From a checkpoint of a small image classifier.
Model: arch caformer, norm layernorm, patch size [2, 2].
Training: nadamw at rate 0.0014, 9700 steps, batches of 256, held-out accuracy 40%.
Data: trained on small renderings of single solids in any pose, 395000 training examples, 6.3 epochs.
Rows from block 9 of a small image classifier, named by matrix and row number. Rows with one number within an expert belong to one neuron, the router's apart. Each number is 500 + 50 x the weight over its row's rms, rounded and kept within 0 to 999. All counts start at 0. Numbers have three digits each.
After each expert's rows are labels from the 100 images, of 14848, where the router gives the expert most weight on average: "responds to" is what is common among them. Only what is clearly more common there than usual is listed. The data: small renderings of single solids in any pose. In brackets: how many of the 100, against the usual share in percent.
# router: router (model.blocks.9.mlp.router.weight, 32x256), inputs 0-51
# up: expert up (model.blocks.9.mlp.up, 32x128x256), inputs 0-51
# down: expert down (model.blocks.9.mlp.down, 32x256x128, transposed), outputs 0-51

# expert 8
router.8:564459528446462449506427435497490547520540438586423476509410397533546442503605515482464522487513513468467509443486445487547508485430488473560437525458486494
up.0:493461528551563543434429478533477432474551437537449577515510454547493428433534581502513491483559468420557522432578493541484499523468492540513451570469516545
down.0:549475518483504533510491423406587438503489493547418522417462423503475463434579503540529601433513568479447594433491504485483559536528451436443595402472487555
up.1:498556496558474491503534589505480506384527550493588573544527458465472554527500450444539486493511403483433513480521486541490563511528510550566548556578514579
down.1:511533472523522460503469437536567451492465498517474477446529469523480513425497414507556509557485555493480473538555494467520523558480492395457476383473463477
up.2:518588465491514468472508552587486552420505542527484466528476462375474447484523458374503499449400397504434470511459482514567505514433574525614482434446505468
down.2:515471472487441530450525442448507479491506567512435471476458427541478464432504480585527557498432593455455621456511479463512533511542550418479539410563548448
up.3:478428606484535553447491462511482446543510427548523618582504538578489481462509519591559601545568577463578634445514515588480497535427546563430473569431540505
down.3:559502540529474571562501426463525429472499472576473558426510443486424479456559513551530542481548472475452552429479430506488497550542474496469573414537500617
up.4:438541545493508554456491522529537394403472526557573604583598528543431485527505508555604565465481490562487587494446495561453539636484580611449486595514541475
down.4:527477519512466500513488491513553444464497470559444508489458408518394467521634481502531543468576457485464545452464442524504586567574482463513546413530520586
up.5:522552475559482560570510508494523440480537461452483435451539586498547541461450460452503474488474582479511460503506548469418487527472501511488593474533554495
down.5:568454519487534493487478477496545543517579575486478449496479543558585497486442529546499458509529540486567541506507476484528452537580428515467480457530483529
responds to: plain (90 vs 59.9); light from: left (65 vs 24.3)

# expert 7
router.7:432453552476458503563538443518432577564507522548455475518374433464549454545521510517441534530496479431494540476420507562585458484413469476490415492459438593
up.0:504488528447477491536508459517465531565512424571456446532488551569531382616480550573483548534562502465564538514433501564502485508472495498450455534429453538
down.0:468491503532416560445434447498428549452585545539448477531455467434428497360457497437507386485505427414454490481530461484550548515560423512561481522601517567
up.1:541547462465523414556426507499528568521502555494422380479412447464536501588449457466405462520505480542486461523485469416495454455534503421567475488491430497
down.1:395593569569491574395613563515473523492503531541524487515463588418470413515426518524506471453561457453429479472466582539558526510514498552523514456553435477
up.2:555546476481460437437564515470555481407527473443456545459502545428532470484485544490517532490517445562424395591563424424478513454555506470458580498494524434
down.2:492453448588436552494524442481414526490560572574526498509566525519470502540499505537500470512483444428519538445479509525464470532451441529533484523528509519
up.3:574497499514582415429527440515559440521489497420506535467534484491493483514434498506509540547525516544540520490490503492386425469665418455441566528507510517
down.3:481435470566551492521507457351454429575542451603524483528471504520466397453564593534519544414429518482485547476547398546443517566517498470491495510488597485
up.4:559543460501411415507448443510514537518504541471452411509460394449518548526496441446481471494482485538442436525529535491577460476540465423593470473480455498
down.4:435468507516414539537599516429418555518527581479543516584494529437420502495432546489540565449432448422478545496490516508531571525470516557490497458510477447
up.5:409538600531613524473454523547530492531423519517506573513496434466480490459548382445497559458406536451498505503498510558558598522426575535557530474428511550
down.5:487462585546472557462444458484436514498552478512508481487489539536491524400464488530574514526528511453543500458519548533439487537490452584498464541459553488
responds to: light from: right (60 vs 25.2)

# expert 24
router.24:448508524470569453462567565516489526488544414484564578499547599479500452530442527508559488494561471461539511558453553512408511495509487569434554533481432523
up.0:548531458519494524518435461424492539565521538501411417407422453496523570412536486512380526516495506499535532398587479525586481483507431427520423556518510481
down.0:510470411500577454427514550456552412481477482514513458509512495473496498465485496483490485496438547431563524629542548436501521492593579409502501462523419479
up.1:575509507487432464462484420467506504523579550518485480528491451528442410466570379469500499454462513519404484545543433454521583547497445430568523466558525416
down.1:589350500483491484466490457486423420474571415476554487549550450483450402493562492593560411455579445387541512531444533463443524530531466458494494531502563532
up.2:471440472444438498473447496573513532490511503580515521562489430474461489498600487493522498513486504471441600523524490606578468530418513508605381481492470523
down.2:462488455507554606530565498533364375479440528509504525538531591534454494521511539510444445542512484517486474570528537521518610521501478430543488602488569493
up.3:552563510455502473435492519496513467495372424382545535421518535491500552426454492493537515479494531428527429579528497472483546514559490485519542499476449435
down.3:519504545547496473548452485501489551461460573448478428496513458437521566408500506470572459415440478464453477472496580485562665525461483518572497506514571507
up.4:508522458451446516470384382450471463568564486554448455546412417565477492469566440515448531512455537478477543423544488598562443514435443448533368491468449470
down.4:478540474557595446439508575532489489483422541436592429510549552554472514464429445534452499483453514469552460563502546454458567417610563492487463532501487426
up.5:440450539565587577564571474534494427501478428489526584535507553458502494523520524600595604482533528511566519506406481500446521598453569594432514553487568539
down.5:549527512533478570515484426541432424517427566505504475609433465540486489479510418521519536440521545470480530446492563612585589561366438457437525538480565424
responds to: jack (45 vs 4.2); star block (25 vs 4.4)

# expert 14
router.14:424492523427478444511568565549425594522579433548583511601469569505529454569504478514521504496457501431507528522411539552499509489429575569516471477433425550
up.0:493490457454346490504534426593411572558431516512557472425490508493527482529437483555479507556489539419495538526404561552488465460439463515515426496514486539
down.0:588500461501476519521467563448555480539535474503417547516533509471505587467535535471464431533540527483515418501612467386438412468568463466479549489516483482
up.1:560556548537545582587409504470437447475516460509429472497471435534467563439458457498411514500393574473450426493498475403592520521588435426492499498515532525
down.1:531549602525459486416467461471474619520496511458451506461509426479508582441558482365481401507479495496446439486563570458442391443478404419470538413543424525
up.2:406495564520503474539563522594406534577525459489567526515557590562507524502454493514577526522475527385559534501496612587457501497415559587481441479423459526
down.2:534478526543477565412508549560511479550521483501527586522587496468476558447517534432495402539512522425502419574564493452478466456500487533487569482554490461
up.3:477508515606621510526399498484562377485504571499450558490504420585556530494582525497482511525432504502487414493582498490517546474560458532467536482509542473
down.3:538488454555515590450535541521476448542558597486506532487522442498504552456391496489481398480572439463466493565543601512445432580498491509470454524499569500
up.4:461548480475486441500521569567468598539497494544499422524475537527604473590456523541447507596538526453542563488414557574444443470486550547509448523499402535
down.4:583496471504452523432484461481564492521495516493450611477539498499404518418543538499500397541553537494468477538629452445461482450583463568495542497531506450
up.5:482579497479434525457410468477593543458493480417486528499537501558499508351508365524501496464514526542531482461510464446483431618523569448448441516504517464
down.5:483525465507450461564506429499528544457375579442520559484545508590525508383526545554484531527480481594442461510492525513553429572514506548485392467429561375
responds to: capsule (25 vs 4.2)

# expert 26
router.26:576498442534424502489458506489435489536533569464475412501546481524532558472458462501429414582464520440489476528571547499470434447546424402536540474594492480
up.0:462482476440508513514436506481536533517567517481416441535476504437484458573539549488547507494527495594595481485454477491637512534501494587516437517523542525
down.0:448639422521497461533515611509378480546523455478514528520551504430517529380592495456509522425560394484462478541447474534523503514499524436456504450467421491
up.1:499576514569517513518463491549502545432514483527540480504525471474600493475530509459605455470524545535564538532436506484470542637443557561459547457566416519
down.1:484460545537513486453469547433566442525498463536528496502556522577473469517490554445450519492501470534388559429436496521530497471535451493566565547505406482
up.2:509469563538636559498543493505546536484509518493503462461434480497527520492537503429466541455606465615411488496489447523511458538496475523539438597442542487
down.2:440506429448466512511529560509460531499424439510477541376516553514493477509417476500488528456501447443455450575465567496534483504566581531580497509497482400
up.3:542460540484566565532475434478482500394464454495456573472381469405550464505487492422500588513525433616511531522517383457490495540484484501505438493467464499
down.3:538557550602542431517539484457522494454444463444512435481565502536495575461383539439472446611413465537518469451504418486490472460434478430525481402559388530
up.4:446421553532512469524498544457598552547587580526410518553449463495456543524572546537492512553523459628525475439490405627461530551454469568478439485502484512
down.4:523499471599524523497505516499408443521511555485596474469474448530427475519520533432486478385493478499524520435522559460539546492412484632483456523445555395
up.5:529485552567481463622437587465481542523570662505451479533528458459538549590529536463466426554490464509512503505421455527521480494551452455590460468565509561
down.5:602466522519535532501568440434497383575495470404495495517513461462519461510481509548471499445581474552558446531586451409483534520503395431460486571521514437
responds to: spring (72 vs 4.3)

# expert 19
router.19:442500544456517461543529544394483485530534487442481414460517584544561523549452540524421532557566517514559495567551531544502427446546505453424455523459426515
up.0:465535525439499524377474534593625554518560484569520595500523542537458506507490520460557450553413507554463539495537417549528514494519507474477495512406607499
down.0:579525475498492559515564507457475538532528440508421471534475556430453400442531620531484503556532520438463521465588486550585457509442518532497547486448474577
up.1:486524455581517556572528526498500441463552590496468479481471466378474528565534534444479512514507426573406426474474436413534513533487469478501482503536552546
down.1:544465519523510559530520410462433441595588527539523491571559538630457468438541466573479525487544610487544585512447502557492521506453491494464514492567541437
up.2:644414537497420512542406367498499542462485488470460459540502439542497528530454476549521437561499518468474602401494461521405434581423487537514487523502550510
down.2:459495441468563536549477583535494502531506500515546475499494537485609490468487516582496484552457574549468501448411542526551599420416502555513468461535543564
up.3:490519473552506576565533507537516425506428476517547662492544447524549517419565488468504585556518527598456547480550425588480545573501471539461472522566506485
down.3:583577591374586547413513571455506540445495496440523479507407506595582522456534479479479487448446499520420446498519510498539558452496552540565515548511514564
up.4:577533472509496441476459380471490470393527376539535544521498440556497431490484409563551490449446487512429553499480427417496534536419569455500488537468537481
down.4:526568441499553525515522571561562446485505424598486489558528456509544373489474532432499500493520500456595576393444494466473533492492512443500475487419461403
up.5:503496450578524525586504433491524491514529560519439497497525492428484516546579465455460451442504472536441474446501458493571510556540491406522461487528534553
down.5:492405492540474594512569431461400494598495543479485553500564450561503434410568427562487534548574565457528506511549498636510546499487429522435470561532582443
responds to: capsule (26 vs 4.2)

# expert 23
router.23:429418578584554505495431535500487517511542506477498521492543523558532564444477511482488522575408575507561503469567570559473413470507550554476482475465437513
up.0:516465530508600524473554524491547434417572542504524549480602530545427463497458457458585459475515548465501501550471502450396547481553418537527570508560527466
down.0:592548525448476446494503480537433402384465561566470581554497488463441471451555443511489458501515502492482513537467505500570581477527519508508534518480524485
up.1:450589458493503482502558582518525498479358499396549534424509609476458548448426444523475541484463500510491453585498507487497562505562580566490529461467512412
down.1:428419461420410506465484499388539538565500510513451521462422508453573370425558474514543481487489462489455585514497535568522605448445510503585511525568525507
up.2:465550442492515525533527484475547503545399554440476455412449512470465568472445443473454516485414477545495430591493496450540523485564571452492510488463493432
down.2:442479540555433463464487515465492632561535493550505524439432484485575461500560571543529462548536508477536556502489502502433489453430531541572490515585511525
up.3:491552430488573427527508485529597551453475496488500512558581465464511453534457485467514445488503507558479412584452550472540427541563481424610542435527589514
down.3:522506590459575505423457544358534397485512469500505485592523583439525445526544544522504513450546492486543431438484475536600484448532513542545478624469566581
up.4:498562466491522423495545562516561551530388526410491439446434565475497547499432472503426554493468506586494416534511560481564493446579506440435438468449478465
down.4:438411502474469479438482510484469564557599461600453478495431479486582365500535542485531462570613446472512570496457438532470544476467531589553445569568432551
up.5:573553377490399407428511522534535487563514552514542451544489485461454508471508488472524423499507453526374552499491417415463542519503445447501589513589449454
down.5:587531548590518470498404444504451455428537545538526522537597459444448407514500492482551475525560343403522454472511466570426578595453503573488569547577565590
responds to: light from: left (58 vs 24.3); torus (33 vs 4.1); capsule (33 vs 4.2)

# expert 20
router.20:450455509531470556525565511522471446499498543477586572474610576524465518501464526527525482532481520465530487587505549454402503532508525537494601500529530472
up.0:513471444564430529503381458528572491494492558519416510472513449456445550473529489442483435555502505613450461414497462524524435510503494432559499516535602521
down.0:549562481559431488473549584625559512425489484514512573499521506451436621521473551460568435481564493504414502555476513490485514461559577496500525346509508564
up.1:484477536566418480436487509565498509494447566437490507385501491530528571372474490444446476532414598501439461509590495519509489438496464520530482446520498514
down.1:490515461519462489565474538566516525545406567438502498436390542542493596444459557447528493500460520494489451468519489466533429426596497401528535313469511549
up.2:501588497416580373425437509560554541587544402449482477561462444579546493442556421473510591457438485587455489550508437428505502479440465445512524419502467507
down.2:505466505512530564567445476500465410467633505594492530484496590548512467620596481530389585494535466514546488587483427521503438498449554516492537454535595404
up.3:494536539501549433474558642466593501455488517404547502439513535509509580530441526497480465529518496505530432585537532424414477444630573491462561464537409473
down.3:442554507460550482526509520594472529547358474450496504421337509511566569485493515463511500535469556455529389465500492429557448483559512538476488367412501521
up.4:552503477458438478497396440445536550509494520505375447511401371468515495478554463440495472484489535582428456451501483502590527537490446434591389463515459487
down.4:458512518480565515514484555526402417519467546526498440543500537508456542573505514593412507549528522484524482481517491482584466554444597552489496548449512480
up.5:470493528529587540536569500463462502462529505545586572617527516393433448555549537461591488416564377509458464478406436404523568515496568569516502501522544552
down.5:438593468507512443509558576667514450466459483462559594471536533495487541558462445475521482471514526486509373540512552451541529487440679613445555446411498527
responds to: cube frame (54 vs 3.8)